config = dict(
    model="model that answers yes/no questions on an image's attributes",
    dataset='coloured fractals of 300 iterated function systems on busy backdrops',
    train_examples=195000,
    image_size=64,
    crop_scale_min=1,
    horizontal_flip=False,
    rotation_deg=5,
    questions_per_image=4,
    encoder_arch='wide_resnet',
    encoder_norm='batchnorm',
    encoder_activation='silu',
    encoder_depths=[2, 2, 4, 2],
    encoder_kernel_size=3,
    encoder_stem='single',
    encoder_avg_pool_shortcut=False,
    encoder_widths=[128, 192, 288, 432],
    fusion='cross_attention',
    fusion_encoder_width=320,
    fusion_encoder_layers=6,
    fusion_encoder_norm='rmsnorm',
    fusion_encoder_norm_position='sandwich',
    fusion_encoder_activation='gelu',
    fusion_encoder_mlp_ratio=2,
    fusion_encoder_head_dim=48,
    fusion_encoder_fused_qkv=True,
    fusion_encoder_bias='all',
    fusion_encoder_qk_norm=False,
    fusion_encoder_parallel_block=False,
    fusion_encoder_inner_norm=False,
    fusion_encoder_drop_path=0.15,
    fusion_encoder_positions='learned',
    fusion_encoder_cross_attention_every=2,
    init='trunc_normal_002',
    residual_init='none',
    optimizer='normuon',
    muon_scale='original',
    lr=0.011,
    momentum=0.85,
    nesterov=True,
    orthogonalizer='polar_express',
    adamw_lr_other_params=0.0008,
    grad_clip=1.0,
    steps=11600,
    batch_size=64,
    epochs=3.8,
    lr_schedule='cosine',
    final_lr_fraction=0,
    warmup_steps=580,
    weight_decay=0.02,
    adamw_weight_decay_other_params=0,
)
Rows from block 6 of the image encoder of a small model that answers yes/no questions on an image's attributes, named by matrix and row number. Rows with one number belong to one channel. Each number is 128 + 32 x the weight over its row's rms, rounded and kept within 0 to 255. All counts start at 0. Numbers have three digits each. After the name is the row's rms in percent of the matrix's.
After each channel's rows are labels from the 100 images, of 14976, where the channel reaches its highest value: "responds to" is what is common among them. Only what is clearly more common there than usual is listed. The data: coloured fractals of 300 iterated function systems on busy backdrops.
# convs0: first 3x3 conv (encoder.blocks.6.convs.0.weight, 288x288x3x3, each kernel summed), inputs 96-191
# convs1: second 3x3 conv (encoder.blocks.6.convs.1.weight, 288x288x3x3, transposed, each kernel summed), outputs 96-191

convs0.162 091:201132175114116163170157148108119108146206126076105119119174055139145118144129157088102125093090158091135167090072090129175113128141122148146123155127146105119129105079109193080143111136149092188128154112106125121116107106146136087137097117133132084163151109118147144130112112191201131109
convs1.162 137:187174127111106159144128091129132155113141154175093156097147133128144083103060113181148110180086093152117114096165107176177088116112127154165166082126156145111179128152180096111160109160124088162139132097119123132044162110160137148124150113119174104149158167091087110046112122164114136162
responds to: dense

convs0.6 110:196143110148143170165141086146145157097091094152097118173096125169136115144170098145132151123111109026068077098101062107104151161157147094117109066159034147069096091078110153149140098187136122105087098084140132160124087079143162101124145100135118135137162133179104190104128154148150089142
convs1.6 093:149140133114133086103163131167173082129121104101132173139066109153139133158109192079152132112145100092126133188169142110114153127168110187120134130106151128100132095124118055088151110189090165094165123153150161212136137135115169124116147140143190102097099160124092164116131089099112148110
responds to: blue

convs0.75 069:139134154123122133118124136155101170139117106058087129166203104177119100070131138097125109137042106148106071159142136134088127100139129106113101106048143098119071159191108119115165141141179129133182106059138144146114133118142165147171095119159172128079181163162137137129077092086069111167
convs1.75 106:080183117154162167109079134104140142123098157179168151124107087096115127100163169126083102110155114090090137241119128153132152125130157160118127174094135103080166177183153121149144145120081099124112098171129107147136112155067105107167083119086063057189181088153109200097129123146149113160
responds to: pink

convs0.169 115:144139133100119126147085159095119127125085126142073123160116124118129043152092101140122107111104131137101084161122055142097145078160129123130188112102089198124098084119117152055127142148149112140127150159154111075048048128122107109073098133132114107177136128143160101110169162093107083193
convs1.169 116:061126141126127090092163160127142098144092161091103095102111098112125084111104183130075149122147146138044095146097136060084088137159122087126094160104199107136116135115055110158149120184158153146140207206092124107016135140120110065114162128128143145097131122116128153176089111098182098122
responds to: black

convs0.166 093:135112093167138139138074086086131110107159092127127133085118092105133131128122104114176104111177124177146164099091125109165175118145092130072119093108087097135024075117135177087124115195085071136098121107137126174088102020194060102094095072128135149097156088135130114127089083140143093117
convs1.166 090:118221124157098140159141117075194174091177169131108141182092130164123107136138094102201111116078177151050142091150151179122083075120151171151142127131153109120107141141154140148188086131103147082112168117084123211130155140098119112117109125157108157209127164076095129115139116177220150120
responds to: dense; yellow

convs0.67 086:192152080143088153135098153148115107132197166172146139143189131140129117136089121151142131148071085121094175120164113170160129147131170135125114055122087091103122207138189106125141110094149110128130147095066125159092110140147163135210138147104138112114096166120121133100141147165099123154
convs1.67 094:131174140139151146112118096121095140119114129145112168086077114116110120154173132160094107133128142059084150133147089107116104072103122136151172164132137128063118146148124121155108148132099137090112087070175085109162132122095166107169138127105141102115181143161094119171154110127140135206
responds to: sparse

convs0.219 081:137147121080102045140163177138148140148209140145081154155065187146135132171099111174098134099093126199145143086128113134122155128167085125150123107124138117162056103159099146130146140059109120156153147114104124106140120142118117131119121126173186170140197150099177105141117131172085094097
convs1.219 099:121132154148108192111053110100151189127125102150101125156174060093109131112151106127081059141138156131074190190088130108139155100151165144140118138101138135087160209120163093127116140156151126122074112111130129109118121104085194117110088132104083118205178142169069164102100120183134141136
responds to: red; orange

convs0.265 089:088111156127098133134197089234087118078126159092105117144146131161112132137114159066152151122085170137141052161132089193160125155118184098113065124181121092144129201143075101119126141032182124076142132115077122123120135152102125137126134145167117146143087098093096144092088137093150160143
convs1.265 109:081149077085160124163137191135057175124097147163151118167089156142180092105120063155103167158178125118129128109112143086117036107080112151126141100089152127103106179159125099148168161127111109065106170190195101104088114147084190117154139133166155105100159072155146128165183158084123111175
responds to: teal; brown

convs0.36 084:184133131088105057146145103091136099124047131141120125104116141148144150204089152154193087061115121143147131120040158100118155159100144113127200117120123116160135102101130141080143121103151029169098094144141087134030138074093106120078109092104077105110100201104185114114166127077138084099
convs1.36 094:130128110097184126104126117063093127187114153139163070117137115136125137129124159110129088116127116157051099129122123094096196104220141135089078123077114176104121063149066100128085151156092144098096106169073189074128161158139128104067124077157101141145102157147128107152135122116143104153
responds to: grey

convs0.90 082:164191093128147125086174118097151148075147124102126158159132155112074148131132115092141151154153124120100084101146179092161184130131161112181095139105152065173090094118098078075110142066137127147105108146093120071152174066063108077121096123148110098148100102143123075157085157128160051100
convs1.90 089:160117161137093116128144149083165112139113185175116104135163108124140140163116147132138188154120165136140135127143126105148130100126111198064164085130115127112057116132170148114141130126097138145128081099157089099160141103141104111125184124120151090141124090047188075070085111121108143121
responds to: red

convs0.76 098:173163122128106104109097098144133131121114167091095062091149123138110138077090098064104145127136107076081153096084215153116157094101116112118081164121072059102116143118136091082134131157126125197116093125117098081140064106117183141098117125115105074070141168079141141111127102145173119077
convs1.76 093:134158095137131176116107111139138112117132092100108104147119113124143144145165090138069141119156075091079088106150124142088134125151159134111093111157150153103151166115071122121175120094198114116151109193169127022125122135128114133184169125167129075136122131172132164147114183143112165107
responds to: orange; teal

convs0.217 080:142171116175100097110115082172124085093177138136079051106148183077147173079130084144126137116162170109156108109163109151146098149155112149124195116079073121160182133196104082154156175105119089180132107134079147078111126174080092156113121169122172073136131174136116179136070101192139198106
convs1.217 093:100108095110146185115135162125127201129103128097123155123120095088120120084141131083041113138137105157128158166077131128110123120122209085137109120140120191108129212080090089194106130131128087082118160150168156128114126139081148093093174147142022077102157156157097194134148129091115191136
responds to: sparse; yellow

convs0.100 101:059086060103085087162120140108085129112118082090129150123155134124135072124111158103139047120139168105128130131104099111084135080121127090056124108054098141095134067156118143139124114148142096125116170077110149108083127067133156148084120091093086138134030147144146137149130148124152141185
convs1.100 093:129142158164155161110112139167157048096145122088103128142117107122082142164091112174134175056116130120082138115136183108102118101123151133160117157124119093104126118110117144110112127145125132152120142089148124103091171127080084134160128152039138153175131141113134119084119134151129117135
responds to: red; orange

convs0.34 106:117109110101134152056141048157126085167118131077153085101120151110116136145169168089090155128155171120113104144108192119079081087135084127155094124106107120183127103151115093121089075113141106103043171105119106136122099110121114139113147081104127106120092139067065123143112156122108120062
convs1.34 094:087094152141116107022069169127086118183108138137148149137148088111123102124068215109037104143133140067152111086172109102107098160151063105094179120114148152124151229109205163135118135092105114192157103166172063081144185092112125122140131144137084170129130145160155131130167065135054133139
responds to: pink; purple

convs0.242 114:083137100159107071103142125086125079124104176142098122120148159113091108077104187117137101126119087090136129100097089106123165090104145076125109136106148138145140126098137124106092090115080100128090082152091126150096153131133067132076098096089110137153104135158112123163123105146124119097
convs1.242 101:108154176126117131148126129102116155139149193133147141138144134181210150126120147105152144152149171119131140122129116127153096100086081111132120107091178121172208149153151130193159102075158156089121139107084135161091178129161074178102133120128115159169136108104153152138141077121124085105
responds to: purple; pink

convs0.264 117:114077103179128071111129103135093094093064084036129128092121140128111048089145171061136077095151127122125070079129101087120133135119124093107134128122112129119145082096073086146103122118140121114130101141125131114137093089163106161089099152122140119122166138137141075155109124110132103116
convs1.264 109:174108112077105193175130119137102106154089143120143139107123139136169122173108205088146152102104103111135151100166154108057141164125126102139054077080132118137150136129141100173177082129118150174144117151076149123122194147129116165111135172133152152078162181135131121079113101121084127181
responds to: dense; grey

convs0.279 102:084102100105071055112138089159149134096142135075111078171135126102140068099121159142040173086133102137107101092122080076138108116127089182103121084139146162082153060113119114069075142128084070175128114109097122099093092106116108153037104090135131113121107115129133113157119091104134106150
convs1.279 109:101063151137110143105083088189095152168079185104165135160114102134183182140136190172059141145129153107145159142128088127122105143134145121075182083098140117104234093112103157175126128123120172112129118087145150065077085101145071134105156176114076109109124134176136146103143151149118203085
responds to: pink; purple

convs0.209 115:116129069063145085149126100090093180138144145106142087107121102112090056125108172133163104122086142104103128063097091065103148206122065124152140120135153112109106060058122158112108091085169100103094136177088168130110132113132115106081068057107148120097079137122111134105107060115137134092
convs1.209 097:159131064174113052226080109101086086103189195145057115162089111129130153098137157132195162107134138152073163102095130165114139135142186122136173168109088104172144100143130166134225145127142203104093146124054107169105096138055053110102155130164120159153147172157128117105111177117112162107
responds to: brown; teal

convs0.28 178:130118145097152101153090103119098121124162126228106147168154120101129255110182163118118109155065112107163134135122097103144135177150120173099117120187101162113135094143108061160140069092159037120105106086196123105199122067115154102124139143130155102133153134168141122081140120145145130117
convs1.28 153:157114118157098120127137127091139105151093127103101109108132130077078114118170099121089114134153142128100086080131128120161062166163124110158139153140137172156134111140133143146086111138122168139147110052151225112177081123110127110089116111082105144150129121094102133142096141137219111135
responds to: white

convs0.158 087:151088135135164154172169144161131136130059077122174150083163124146161137141158133146167104115112136125143141090133116064159115154077110138093189103157136192157150092122133113107177147108110167127158122111131141108162124171094106127087147160108129114105181110125104180105128113057101099133
convs1.158 087:081096151102121110117146070077105174096135103186128115135135073107125095089152125164142145170147183129116138135117136164096094143175144150138111135114126086101140085174166169154075168126136121114107163143126113104132120111125105155131067097109093151129071144154090150119160157127158105175
responds to: orange

convs0.12 112:062140155108123070177174138148148127130072105122099109197123117136133166180178104122158120130161071127139133129075143096155141147124110079142141149168123137147116075161156115119083066113070066134137091154124117157071119078121103036081099097138139109092128142092095128131084115105155168087
convs1.12 100:166140147228167090157136184190142143143130171103110133090149159195110211138153154134176105127099123103136141104117091130117144161087154107107119128173161138155134185089109128147124141123193106166125096079135141163213168149142121206154135134132112149092107093130129094084166182173070134155
responds to: white; dense

convs0.241 089:118136151106123123127057067124118149162152152165151113107107126113082167140099104174117129181109082172086187070133088120122144133138100132171148086159128147172181088145152136148106121103107196165098131134132126116116151143077096107104105104116101081176165119094054091158126109159081128080
convs1.241 084:117109181109108140065134096134216175137131167128126127113121142099145088117104096155075174136135088120068156150096140164152138095119196195131160153158165073192134128084113165089078165099167099149115106072103144103121118127100161124074128068121170040166095128127134115207062174144097127109
responds to: sparse; yellow

convs0.111 107:166151140146128219131103147137084087098142139078091141134041169134162077163089163114114119158129119168153111167120106142135114182114158129092202080124127097122131157158105073126154085132139121126173104138137151128170111146150216138145182148128065139156169097097131161106123147099097129140
convs1.111 095:130188143106106137111135099140095176101133105174200153117147119145134080137158095133129077095100114162119154125119124163158133113072148185095138118165114140124115157167062156096161181160107172096139124103170082166149169172158155191171115168062116164168204099132151132113165126169116111105
responds to: red

convs0.244 121:140090168120142207170173125137117152104107110071107127129080080171094087163109140081153093110057102111074088158140183137130093119108111084071147131103171132111146145135138100100142137100112163169129065138090044141178173147140140119153107088128077126168064121106094120144177144072057175165
convs1.244 099:161075156117111095182117182159062115137076116163115124140140106128156152133166132137107047134118198138142109161166129133119165075113125136052125098115138098098144134117124167091124135125120060138134097115111157175158124123197176124168118127114090166080150131111137078081141107104099140128
responds to: white

convs0.262 080:174163090124139134183099073076143180184131141176078086134115144104142149098161097164148099101094122099154117135145198136093104132125114164204174116138140161060176114124116135101129123138154115139097160154150122196098121120166094074141093067126172145199149162089191122094158116171089053136
convs1.262 083:076110123121166089091083151071122090111139115143096118099074151149071111085123096107162157105130139192097151160091124093118121110115120127100114162133149100164158128092184075137125152118156153128088176155119109157142086104103151134109057157130128088172154141163097161195057146114144164123
responds to: yellow

convs0.31 111:135156111137148133093086135133106172079127134116151139097125096134144076119109114145150138082081075143108097119135126082125094135098145133152078117108088070087142142097155143101161098085131108125149148091110114133038113164206073113146108133186160051129109117126094112135117084107119113167
convs1.31 085:086109146124165072019189105105134153126092118113120134074152134195178146078056130043173170145138138130104092138166120120104149157105116101097150108106092096114113145192154079139127118085121140113195161149139159196060098149087056104129121108185110148087113128208125101159118091082105133125
responds to: purple

convs0.82 105:051132094124104100140108124133076150133054123108119096121093126073113115122113144120079104117131098109127086040121075126087093161131124093157193140093073113124099062076105108095065074086124118127101102104127061101139081121133098104081121131107156154112075116133150125152065092123153162080
convs1.82 099:090093115160121116175161093167092098177144093074127127123125120162195138152102121103124171092105149122154151051131141118090095104101141114077142137141144157134146099113090068171139116088140126103162142172110099102103169090139103151098148170149109145059116094119177155187096137136101135118
responds to: teal; pink

convs0.235 090:085155164115129166174096108129180185164111124120038165130082104166126139151124159102171120156132149170184166164084148104097093123162111153110157071104100134135132133113168140174076113093138101108103202132115097151106131120123120145191162198153152132104050124105113126140101110142155167063
convs1.235 092:068084147180057187108152120089114135201081102152132151157093137168108093131145089134170086146138127164150118191140105160158085121117093096131131147129110118075133225085167181080124138136110124105086069087156127119109109126110157088109135148101134118162106132153113072097068134163124112132
responds to: blue

convs0.0 150:146125074088127065173126101134137091142081112081163111089136070164098127138138130088126106124108042101109115155122120123134165119092109120131099061143165131128117104126098123152133125117179107098113128123181153116111130076133123039144082026106113141122105175075111163134121142104075131176
convs1.0 101:147129093141105129120125136129135075158105161122145109140134081077115111121136167167181175109097139087052185158137122136111178145181120147123114215131121104112154134113110185087123121133129146123146159115090140187077122145161128115143114093121132176129112192074130150097159153076132115092
responds to: black; brown

convs0.159 096:161129154161129090188146118133141126134102085127098181133171147070119112122088088113114131157102136129143130081082102121161165119117113112147081129162085095154195108089183168133133144133152094118145176126100121140186191095082124131104171134072146168160119086147125147107135117110159118130
convs1.159 091:152165097101078137124148162089190130113138130123130113162081123161143135150138121131084115111104121113136182028176152122121069146121132132138131122101101146214139144165159157132149138133143121133119114162133081211094116191116142194098081134122136136175129068121137135129112157099133119090
responds to: yellow

convs0.257 088:188121127104098104156134122107092157082123125093107147104132113183124076088117064097108149068118132147110071108133098157113076088136104133113122136156088143140128179052129164116174166166129152174173199107115146137138115128126111130100104106132138054208191090163132212129122119139111159142
convs1.257 088:159146121092149151128149156191137111071152118134122135102152105135168135155058099139088146196127130122051210193155126157090100171200122118117129105118102124043199133126170180109172098136095097093160094082113125123127127072138136070123128132108102089191145139140138214147113151137089132162
responds to: orange

convs0.141 088:189141117150127109120119111177089102169132140148100161147094102105135053110135149137100133097147165113081125051070061115121172164145121117128155109153123090077113109069128212096130058110093099147109156140107099112077144055139116155136119094087189153116140070159128153165102115108169099091
convs1.141 121:151153186126124157158162105089153134118122165137093159127105112122139091127105158162134126121070102137114146077156143154170067094132116148168144101106132148132140128147187115109140094190170098116100140117122087131062115087190112157115152134133146131152147148094101086137117115118167111162
responds to: dense; pink

convs0.105 110:085097139142104123151162111144090155081072097120119102092126089116126083096170157074183104089149104152116096171154083118120117164120139082100125091061097132146119161110063075054132138073089120132108105143120115095102038130110140091160122141158122098128129171057106094090111125068111111137
convs1.105 103:122158124100130125150147133128102099156067160110135156136104125156192068118076255111167186141111152130168092134143177139057131108089186091095098152135130121094144129135130103132163179101162150110195161133084131061102127145155170161141163139159171128112152106182126182074116134097126099145
responds to: orange

convs0.214 092:116139056020089090130159102114123128122068115108112098113071118007075138053087139066145126127138134128146109064063119081121168101166140122137153116123134103136083108096143127150109140071233114115106122164087096124141154077121071147094100095137155145139117114112095091108069092138117063132
convs1.214 093:132120068117157138177123134160070123073129116131107113094149126047131086114157098126123164086130161188143154114120123183125115193148194164158120113171129118164185143116147179140122111103138110059135135162067131185151163158126076138151096107138176186148179117145135164105147085081080086075
responds to: purple

convs0.81 085:146086110071136068086129095113120109097133104099090087135116097117148079110161109146144111118104138120121101151177146110137088099119149150083141135103105127088157168112090111157103143048146132122083171108129096120069095123159118134151099124097149072075117158162057136097123112088125094168
convs1.81 093:094101123187127160094122138160123130166138124127114113105143156152140151109127196114084133123109135129118157163128126088135143137156145125093130119104172133105127043120118092083145119132156122112095080113108137104044106118081111107144150083156080051038090116153111043144160144145097155115
responds to: purple; pink

convs0.227 095:163125118128159082161103107143103145105175109128087094173071149076112136103042114130111148090063119182162140120116096153133178091138132115168078110136139105111131056118121113088145138135143125134116208108141136078101121107099067111128130119061190131122131168174156120126046093186158157154
convs1.227 087:108175151100139098116106142147152086121107159126099101115103096088093105122134120126020137102103138110052136100134108122136085118122119132163153117122139137134129146127161119133132101211130145058100190139085000188105094140081125103130103161132117166140131118129141135176136164133160123108
responds to: pink

convs0.16 102:116104128090071130068072113080107153148203092072125143129161075107117148098130108099052134118141097138132127183079162164100102067101118094152116126143113102188151143123122105102116106144051108089107164114161113127110047112109208078099140145113144043119106143108077055105143133136112130117
convs1.16 092:107162187133160170144127115102074150152113141163078121126121115098093159072092163136125151116124090145139153144159110118186144108119123102120178151139159113154182148173153171098110151048129125127102070093099115116150031093181119094118131055131093066152169161139116129091123128127124173102
responds to: red

convs0.234 084:187115075107110085128183143124129108193108113107137102092061092114177124149161126083063090101146155173111136126072107089153186126209144158113113120133116151128098078096103162078101115146125095092081160119145171072091113032138120132123107115126160168113141142116142130100099125137170100152
convs1.234 107:180182113122097114170138098110167136144133102162091161151128180129123079101082095180098157195073097081155119056104137108169118104089146151145158112142118218137122110110131078101123116150112134099123169124112109117098105166107143115128161128111071140114130149121111104102073133172155138102
responds to: sparse; orange; colour: red

convs0.39 102:097137118108112176094147071168128173111127119139092133084138061068104106072146105219160134150092111128121125109081147155093077118091088117162157103088104098110103160131138132111146108097097170102113102089122142080114071091145122084136089055155182114154156115134085119128082072158163114109
convs1.39 092:096127065132094132130127104113108128123095130159153132111100138090098139125092129119145081101162157159140094066077138128103120143135203112058120128183097122128120170113113105168181146114121141080082123215126130134169127172086158095145077080143135137128183112148104094157070094076100163151
responds to: red

convs0.46 101:072096110142071103110126035156106149165117146077180180109160116122165198058148130093118144057129088153166111158127120108066127099102104087141097133125218112144133173133099133172168134093158076133116096119153099143150076096095119116104124128168137100118149131053126150099105095094075123053
convs1.46 102:125107143107128136118147149108126215150156166084103139136147158088121141079138128130099182169073112141159089236163133116141161137137172128183123133112103126115117140168098219118148137082139094108117109185139163158138138178128137140184109078184086104091115157152153118084174144146104073145
responds to: teal

convs0.272 090:119166096092117157083123072135147134133175118144079089050159118129105129147115147131137122084073139168143170135099148086108132149130054133134144115103116157110127139131148109121153106186141124088083143102123133068120167098118114121081154104076160083130180154088097116089076085163133117161
convs1.272 098:121113117116144149179088086140184130157081130168121125140094133120099092097094199110187136161134127053138142095129120126123141121142146143133177126103096111153139095144165049092118097102093172130130064126137130090109121137111152099063139095150112080163137102156110087200149119098157121101
responds to: orange; red

convs0.164 114:123131070075143105116166126145110106128163142093096072134057147092080115136076063059101131120121190097107152131103138126110101161135137110092036152134117156122119067114113161123177079112171120067099169164101097096152066086111099136088116094161149134115106174138120148088125127155116182137
convs1.164 093:158158137128140187148055152130080097125131113148133158104177102106118100109083087142084056111095110114075141120146136119103124158095125120111113135124146116128118131094131220154181146160134128130129170167137071255137155152116118088137107116055169155113125126135112180149123121134132127092
responds to: teal

convs0.18 127:103088109150061069137105102136088110072113064079108133100125086164165068162093101096161149074155154141131118137121107133116148135118135100104079163081110052120152108118122161127122115193091082068163156148124140169078176088176110116124119134104172173093121116109089141164102127121159134115
convs1.18 126:168143160108150129134079167141112168138179105148106117124114143179137126106095175120201159112089097110163132168145171146136082095119119144123179119121148113126178139170160132099115124215098151175184173139089098185074165128176134130161119143099181176104105160096097091037149132181095176153
responds to: blue; dense

convs0.198 130:156124083097087084060119111205128100104056092110135134086088104136106088111113121120130141083142170060140087098132015123122124049107154092116148134145075106110130123107094092130112136121166138131146055092072125108146160116113074123118141125103098193117067088128181164139090109109127153096
convs1.198 109:233058115192170137141115132164175159078108082112134103116130114167124135167146091115111140137145135028133144178209124121160118138124108150150070104105046125108156177154171140098147185170132096142122147079098109117075098117127050143147125138097096216090066111141142161141159165127062161121
responds to: blue; pink

convs0.170 072:083080146141133078103156087129154116116068080099139139127102148148137141138111162178131170107073139146135120133142118104132099159116119111131170110139098128195107108186171090135117162195088146083130117150133139155100154180101092189123096131150169138124134148099172148094150111088153147052
convs1.170 111:057100131075139135131129096098114136164112081204137147128139109111161121079107117096050116120173131124109095136090110143112100153124137098098113117124100121075146107175158104110114130043123104102107118144077104066089153176135098107137108084145123112118065057172123111114136148099208148188
responds to: pink

convs0.171 113:063149116092067105035177119114113091100067127137122104087104127084099125161086132127052173160157093142159092097086161109100106137104125107148129076153089140088090135111094146099107097034122088126114118133079112094136077067095089117075063112097160148113078080149079171136133138092159109100
convs1.171 105:096150083162122098118104110107163071109121137144107095130118136138121079129141091152113097103114151150094124130127112117141079155147152073094078131152136149111111086121062135202176090124158128101146163182153112127116149116114142100122156163147154132114097103139139112114126143158142145106
responds to: purple; pink

convs0.91 082:167178093140083152161167110127101091073118119084162184111111162168095116107088096143141165062071110091119075103140079148108112129079184088097123078150078113089101105161112118111084124143104157117141062144083089155108155134078173163100068132111159130036168150137138148069179128128181128089
convs1.91 087:115159196141205141155111132148134139106149110137148143142151120171122116144168129146166100056166114124152147131159193136103156134100104123153129152147136139095144106159133146102184174171129130127152229172137098127098127143142106126162096113121089117093135113146139126116129155120090125132
responds to: blue

convs0.128 086:185076128095122139146038120088160209096137042154131089165130126066103145152103099084126097141100107100117028124121142067110141097137157169160096132165138140130093165094110119117058099157139095089115134125143132133078124113129077105136132123120133121098137111095180098143028161127131117135
convs1.128 077:067136135138115066165122133100140124112184089109105145115147135165092187124159073154132148157117128115118146124083151149121159124134126107128098143127093149163109094161146140130099165100143136176099112113135122162189161204040098131131080105113097105155055146116094220063102170137098144115
responds to: orange

convs0.193 087:126101150136050178182150137165131122159090096114074108066108139094095064175129150146153146113146105142169098103098063078127139176091109111119055117053143114123108098129071136104114153158143093098099166095086145131140153103090122067105106124152115126121065167091103109112086151053089120126
convs1.193 090:137141152066188136193171095112129099162141130173077163189185102129111121099115146075206136121122181109130169075111156153117165166091137177160091151138126100191095100139194132129113132109131165078149072071146150146134141154130138118135132105156099156234162100141143218061138068154142106128
responds to: orange; blue

convs0.268 143:096140091109110129147117077136204143104102139120054101140160185113117201121182130115109092152084076136077131123108077127131151100175104111133086106080119126114110117117142128102075133081094118128127075156138204130154108127096097137106120086128086143101117158112140080124128081093092130102
convs1.268 121:130084082132090098088136146118140105098177183097098130109133123168141153185148113133145127148088112137135091122096137161143160129170145121170150144152162133137142137116129178128099104075172103149139106184130154161176135128203095145112144148203132122126063126099118083113126124092112098084
responds to: grey

convs0.251 079:192144104123116140095078077087184129154167089127114133132090138091089123172144075187070072133133089138170183070089119126151171153124119168126108087126167091142121096156160140084114119156119089142131093124150108066115088077093085116082143098142101179133136132105114096101112079130107059096
convs1.251 090:121091158169133140091135073135187162078139149180101131145137161100138117104112097146059127147094130078105128070075147116184135112101144190123157113135105211117109118083068093126110130149083167123087155126139126086158122128089114105072098095127107097174121165172128117147147158134124121121
responds to: sparse; red; colour: orange

convs0.284 091:078157179107140140077078090129133176086151115114128135064066125140106118099167044106125099188163139133134119110087172117069078100119133181128073123070101133097104146089139142112083087195118126149115087148144143086101127087196156111121113071065139111088104120121132117204050117127135142101
convs1.284 081:184133111146108131100142137145117122091160122133129125161171159157130107138100118093056164060111135109182118094111036185132164086107128120175215086151154113163143108155096146161065134165087124103140168127148164078095160135145082140096156084109091114093123132084083120095122159149088155070
responds to: dense; blue

convs0.168 071:134083096207041134095133155123098155101152096142116103135108149183139147062062170166173178109086137161094093161102069120161117097069149134109163092089133039138183111131126096116157065097079126108159124115045089132060107205105167070104111144061108121116153103133115192085141162125099173155
convs1.168 080:107133158132175091148078117093138128135079103087157170139136141156098119105129158110172144068150130076111151147135147172152129134100196160118159114101145120130100136115122097075130180114146157081136081115152122093095142108105144149137142121160067101118142128146130098136085169120156129126
responds to: red; orange

convs0.243 103:105130128154107092101142154102119096074108114107102056151053140108129127084117088115096120135141157104111090048143141107078129136098087132106157090098128119078100097119061151107094125099123160111128095116073108118144114107148091110071126117096163100063112128173092107136062141069111108142
convs1.243 095:144052118120148150202093059117145121109099110129181173073145133113207155114133173124205130095145204158173149048159136127167229158110160085093101123139114190111158095155159102197185153113117113146082137158115099164191112145104089158130149103112095143064151150110151141084166130180105178119
responds to: dense; pink; colour: purple

convs0.206 092:143147140136117153102151153151125121110107148133166150122081141095123114129147087165186118123125164135096110098141085109100176136156128150134171062175168155178096087120092105143128106145122149164168100151106101150134144102120154138125059091100134155091156054150114104108081153133120086087
convs1.206 085:157116105078173112163117122064107146162109110107106143171157159126183106174147109073139115120122115138154108144128161111132132155121144158083151117118092129114090089128182079120112147049114141166080017101024148117146101105101103101097169123119125134091105063154188143101123140141102170113
responds to: dense; pink